Rows from block 9 of the denoiser of a small text-conditioned spectrogram flow-matching model, named by matrix and row number. Rows with one number belong to one channel. Each number is 500 + 40 x the weight over its row's rms, rounded and kept within 0 to 999. All counts start at 0. Numbers have three digits each.
After each channel's rows are labels from the 100 clips, of 14976 (inputs lightly noised), where the channel reaches its highest value: "band" is the frequency band that holds the peak; "top examples" is what is common among them. Only what is clearly more common there than usual is listed. The data: chords played on synthesised instruments. In brackets: how many of the 100.
# convs0: first 3x3 conv (model.decb.0.1.convs.0.weight, 96x96x3x3, standardized in use, each kernel summed), inputs 0-95
# convs1: second 3x3 conv (model.decb.0.1.convs.1.weight, 96x96x3x3, standardized in use, transposed, each kernel summed), outputs 0-95

convs0.0:475568541528551418477558534565450498521569467532471523477482559480488522477443450436535572410450447541518483478520519504424530459488549484503526488488439487537502417513503451503506457535494550570465458537431523459529452517595505512524516548509525464484437494480468478520480449534485502500
convs1.0:489461505497493481477504424520503435488453450533475534494585462513513502545537547490426454565528491508481565561452431539515455531495472511468477510515547498439507552540557465515484548490519499467418477500561519533486530483432525546474550435582505454453563537491498469574571462464455519539
band: 500 to 1000 Hz (57)
top examples: square lead (32)

convs0.39:472433420455499490522504466464464558499511526500460487488520460474510465475509534524481381513492523515531516579544485491452481537509585505499587462484576486465513592467480510491533554445483481464524526473535545517489506517451465551436545450479407558530538528473540472527467566493526554537
convs1.39:505497533522557458472478503563488479581503550501515518520472512496466591521515521457506504481419489490545440558406476515415560504564482573468502473474509620556498437414550478489487504514531518550430482491519508533494520595494472461506523471541558452494464523510523482528526480472511490496
band: 0 to 250 Hz (93)
top examples: horn-like (45); text has "piano" (39)

convs0.58:453466490494440451552481417501520541517547507573517532571566457466489470486497473545545425504542532510461490507534467423464537415472523506482490517515593566548514459485495512549468464529467496474526495515453456417508559564496484480537496465504466582493482448495429558471522510510484522568
convs1.58:499471545519483517420437562499498443415495548533513499512542486529487565450524461522430522523500525487572542481551491465536389523488518504511463494526481463531496433553519573524539504452516488445505443499549511583556513483535434506529471437472448474507502544516523446510502436426468455528
band: 500 to 1000 Hz (63)
top examples: arpeggio (90); playing: arpeggio down (80)

convs0.17:496489503494451538421446517471551495536496447509482553445470488483469551473481544474531476527553542471593542569563449517502427566455484549576459540528487539505479475556451511508440531520468495467459516479504492501497482534451476541459521392540581500578512483546479550483501456471493465454
convs1.17:527572527503484513560470466497455504432502526504502468446520533528505501425550488502498485420411505559535471450454545484543478489483438522477560482558483444499507552502553491504545462465517488432497464467516492499511554471526425493464561587515449542490459528418520454504517475565560558435
band: 0 to 250 Hz (84)
top examples: saw pad (66)

convs0.49:470468478492534527512493531600535513431504517589466457477334468536452483512506524516499547494514501496430461559533488453552486456517560534480522497565499534496548480468494503480522493516470472473536515469450473548483522508497472497519532469512470619555572540513546492464492478500509503420
convs1.49:521472561509476481511532443482521489507515537546462546439432501484575496495538481554489477541504608468589480428516457531474529540484491426528511486522544557499503589496539546604454497511541535582503459570507459546486472437486531580528502533525505532478501500514506526542537507511502467549
band: 250 to 500 Hz (31); 500 to 1000 Hz (30)
top examples: arpeggio (90); playing: arpeggio down (61); clarinet-like (28)

convs0.27:501511421492457538492510533474545549477507513459457549507594518462532505487499491389514545515581460525461509472463496531534492505491483538509533603466485426499420430550547549515561508527439497485560518437507452453478520477494493571529501489521491413508494553508440453477548467478527495505
convs1.27:508483508475561542471518392548494520548480521482530454490544588535455539551516513447453528479439519429543482514474519498500505512535527527465406463469477482512501483522510483460431491427505445453462492484498590536511542480504435403470480475542430521540510474456532511491576520478519487574
band: 250 to 500 Hz (34)
top examples: reverberation (64); text has "room" (64); text has "reverberant" (64); strummed (56)

convs0.66:435521536549544473491493499468447532485486543404546492527393591495493496478534495517425414500450451543529436557540521485420538506440479476463499471512500494525498511547472510434503443499566548511525495526515458501527493490519498529555534507544483467445507521533491496540521509625496500450
convs1.66:482555494439488450466590587559543504569516566557485528467486419425487475530519457533515501492569488531474502547468528512497452464557558511459459487484537476504421485509472506573477524548559497568506540529516541527470510452568498515517518472437492463532512436547527549495463476443535524526
band: 4000 to 8000 Hz (96)
top examples: square lead (65); marimba-like (26)

convs0.48:469566527526470543488434417521465438496505474571478520486468412413494489529530573468483529477453520473511544514462490538536466443482522555489523499484479514521443491426552477493478464425465502487500465562516486499506508531547506521499572531459558541500555428489589533510530446564452549470
convs1.48:555477562492522587463449555483520490476473545504501478491431463607490543511463422547450487496526542489520419503530527478487479436465524476417521525540576525494560496512504462481557519485493494478522494500483472471464498444499581508506527477489471574455526540443511450420558466536538447458
band: 250 to 500 Hz (25)
top examples: strummed (64); square lead (46)

convs0.3:448441458479536493457467550530535498510497469439473548524584509487532563576569456553463522410532575553502544445517485546507541504494530450522435531494446508521465431464442499543463475492470473576531484458484451498482476517518456548529488501499464454537493534490515467483434423530553542465
convs1.3:497482439438488422552508541502488471480448534476484501463448524543522439527450539532542589533512516476497481527419540450442494541476419440487502566514484479586472489457524547507517500548465626515447495559547508499488525500528504545548505551499485442475551497532437478542505501518450481486
band: 500 to 1000 Hz (76)
top examples: arpeggio (93); playing: arpeggio down (73)

convs0.7:548478501466505498508532533494456531461402479497432578503538569543452529534467524580467493483520544553448552507441433552467484481446495507545438473571492524506455446466563499517487546495501508512467473479485425515526416477442479490515592553520513466539500545521468540480506428486493537542
convs1.7:436453528508488442495444448526580514508532522511500477511523494498468481557511521370469529502503411508528493476576451504563519536522606377494510551473461518525494470455499438439521470545475490545449507592508465532517499478526549523492464445458464517499476493458502496540499493517487493513
band: 500 to 1000 Hz (35)
top examples: arpeggio (91); square lead (42)

convs0.43:464567520540495519435510479447501479447545496484494558498560479537510459529403435506477516479491502475577540550441489452416489580492430513475463573488516439500532454533483568556506481470436534501526513497564530500537477465539574461496556523540548445457476512479465489552492475456488468535
convs1.43:507489474493451638483443499512459545535496451509490467551492517472504447556510497560495504549516463488463517537607500514541541475488561607514454515462485505560521519496534444555498526477470470498444528573519452500478560525457481478521444457494436497562525552556495451472504520520567489472
band: 250 to 500 Hz (59)
top examples: mains hum (81); clipping (28); text has "clipped" (28)

convs0.92:412576426530456536466524473565541547469588496493536480452548481483464496563446463501516558524510463547509542491523519539480440555491467510531496488524475558555536463499464548432498518522481494518478481412549432564473487519430476547529522542491514448487455469511515525534450431523543448471
convs1.92:528545522490522522461480491454507513499413499566518472523589484397482480556502485557485490488486458560524468488560467536576493535467497463530478471543467528529481532493549527502569492461548499480509507583505589483526519460489515467564573454513438574574525465489548430521452511494506527553
band: 4000 to 8000 Hz (75)
top examples: harpsichord-like (46)

convs0.36:484508500600601474453450492489518493521415425491433548568513509538486529486511516554476454457491480528505546517485490484504587530460483484600481533569467453465530448492559480610494502488442461533544519526455528503441518563476497515530461470462528456527468497462493515509538505469453502516
convs1.36:558409557428475445562504526499518507510551529497542476482467509461482452500494473483525515504464485514495497507535437576514448460526568543492505415373479545510540561540479492500525450532518491500481518510468456507519484440518530457416509438458525551496547574466497504444482495453447493569
band: 2000 to 4000 Hz (61)
top examples: electric piano-like (40)

convs0.70:517443524451562591438514591464456460494539538524435494530478428527490522465502513484567553498540527537501473537456483547413521524523501523497494534522404481506449451457506489480467481524448488523519454557504499559574540539459525495517556454494525560534420449524479477449513509468522536458
convs1.70:417494516578465484498530553487455512492506378531485508448520476551502424483499539483489535431513510499528480524550519462481544454493423525482394446444500535459567504490483467490490527564455531454496539496514451437525539544429532550528491518510440482518561554494493511495525486441538470550
band: 0 to 250 Hz (37)
top examples: marimba-like (31)

convs0.52:438526385489515477536482503536495535548463474506460480524540432492480471579495495496490579435483513538530461470479509444453523510505571562489449490456507401485447541523449534481541539459491542435521539480487473492610528527486467543480544536436508481489569522416493507490511524484511532537
convs1.52:519497518508532514506470432528460507509569495531522486522505545496556522474528412548473462546519474460542577552540514600482469518493462500496506488551466566490551469468575560560531443562478455592548478427468460475472507484528485503546506462559461533556452497557502542499450445504461489462
band: 500 to 1000 Hz (35); 250 to 500 Hz (25)
top examples: arpeggio (85); playing: arpeggio down (72); clipping (28); text has "clipped" (28)

convs0.57:515515520521464569484496469533543518475501432539399486480469555559530504521500484463503521565477486462479463524491523543489535568478505432501464510492462466452521451425420459525445500553540446549406525491499442492541547490445496485583502549456548500520540484492543570449561500479516529438
convs1.57:518495549571470506551484526467522410523514490512483488417480490438488497479522571465569494456518541527516494477478518439541460429520527492495538488569531562566487424465512481539522555490495478494483456549517545480556486519547452529515505490530419492493525545521609433560450553545464453519
band: 2000 to 4000 Hz (87)
top examples: arpeggio (96); playing: arpeggio down (66); marimba-like (36)

convs0.81:531470477453471433482496525576465488502477466461505531453461478564501502474530548446517450487442477483608454558434482433611577459496518503477468442487577507479507549479494521552510532555505511499463531476540492571459504460453521547489525509482493508515538510500525488494484467595564484438
convs1.81:412486553536514452520575570510466508534563519478459581516501582493523501498493445519517470476506614483490577466481556520447484544552476425548458433470515531488534491484488445503463476552529502562497536488569494467503508501508497483482508547450536499477386510491532485535541521450459518506
band: 500 to 1000 Hz (53); 250 to 500 Hz (31)
top examples: arpeggio (79); horn-like (42)

convs0.23:531538463561549500547504513431525512518520544517513480444552562550502502511451452570566507495504492470420532442471485505523513509516446489559504495436534496456453561546484477531546499485487525401487504484512493405541536518508537464523519472508531410431532478517401435523485560437489503490
convs1.23:478504524466446495420536515478423495471465528460456525495419463523523507502529510496455415552510564495492520525479579509446480483493480455469481502569471529571537432469547534518514528503476497588535578518539484593521434489517498535447526516413507492450507449535515497532456467528439451529
band: 500 to 1000 Hz (34)
top examples: playing: arpeggio down (52)

convs0.61:463536471535545562527490513475490573490507509529537570509504458443489514449475548462550540446533485480467504481547544538546498523477488461509442503445488544534517520547528496413495446465442535510442488557376557494466478475525455483490567563533539469507498492445482440389493492530547512493
convs1.61:533511474459484480505500566483548531460507499444520492481519472555521496495473447517531441511496457532558493544472427525466462441545497455487523510473418481425544535459531538557568502537485480511448526532574451506509521579468492526476414452465477570435464556457537582431489529446495530491
band: 250 to 500 Hz (45)
top examples: thin (high-pass) (32); saw pad (31)

convs0.50:582530549526534582500454474548460455506527508513430493414437551445472517505451518476541489485483473516492468505481498481443499588511507446483553497523500549539471530468476555435577541420538492517489470496532470509551587548470453418479486493508485467482514555459487457502584456531505519531
convs1.50:517541517477452459541532432526599510520497523468464466542552563508480527513500498428461527531548497564441453494484450519528576549514424499613460503466518498521480486500538495531543508482477483507479574433427489511503526492441510546515478555431468577542471472478576480504455480474472460498
band: 250 to 500 Hz (54)
top examples: arpeggio (89); square lead (59); playing: arpeggio up (59)

convs0.33:502610515439544450542522532465489508535563541451483493473521503519479556506497535437459438488418484495571490375431503507490470464460499412529513567508516523502533462502492466526544476450522452527455495437524556502516474546509487474505580492470461476528508505482570492491482466475545562536
convs1.33:527490496468499487516518478600514515512521558455510636541515571518493462478571496475535451495584528470474471513465501520417560479539557448569498551513482568475470528494464524513512473446557526496531593467498541501513508491482506466469466428529487430566519551495532523543486455509494480480
band: 0 to 250 Hz (88)
top examples: arpeggio (92); playing: arpeggio down (90); marimba-like (48)

convs0.84:496449509460484622473495438422446447501527511489534479571514463484563504538461538532460476492483453506518450514517505501406540494435469572533435476502530500499464481514553529480523461440491534529540571479523498527527458529539493579513530543478524534514449565474523471539465556546427489544
convs1.84:500534532531510491516444510545519566575495493501465498468491457481438490470487434533463499474548491539476540496489434564480488511502502435463500541455452495635519516380439520458502538537500523497507442466476470513477483479444389457529456460431485523485537474535511464465487533520572505491
band: 1000 to 2000 Hz (59)
top examples: arpeggio (99); playing: arpeggio up (73); plucked string-like (25)

convs0.75:475528401504527569450533510406532611468511461495496546560647442482514553499446478517522533466489505464526591513485539486537486479489499490443470519502560546494491544423546545512540515496464487494511480483459452473491571469504515519479476450529494468506450471506466537509529474531497483472
convs1.75:421470547493543483516498486516494389473515501491440442530552490536498442487558475459517496514566463442516473530461506447499453575513521499513504470513471416482555528475440448480502463505476542578515491587548511490527454511473584502508526546472568479460554546491560494420505464476472543466
band: 0 to 250 Hz (42); 500 to 1000 Hz (40)
top examples: square lead (51); marimba-like (30)

convs0.46:483522518496531447499487456515471539471426450470472531542477499500480545506466482452423483511503561480440553533539501488545502443450536614541469486552470487505462507451491482536507500391507500432532532583492514478609510516518578489466537490493469548453481479474559489534558499530427525520
convs1.46:514483498523563554461489594511432496517584431523573567497441496505555496517510509571517515518532449471495539545472571490559507486458461391488561564478517510510463506535518512540501454467532516463487489416517558505444515530527525493559500520452489512534548487513443492579492505550471549514
band: 0 to 250 Hz (76)
top examples: saw pad (62); string section-like (35)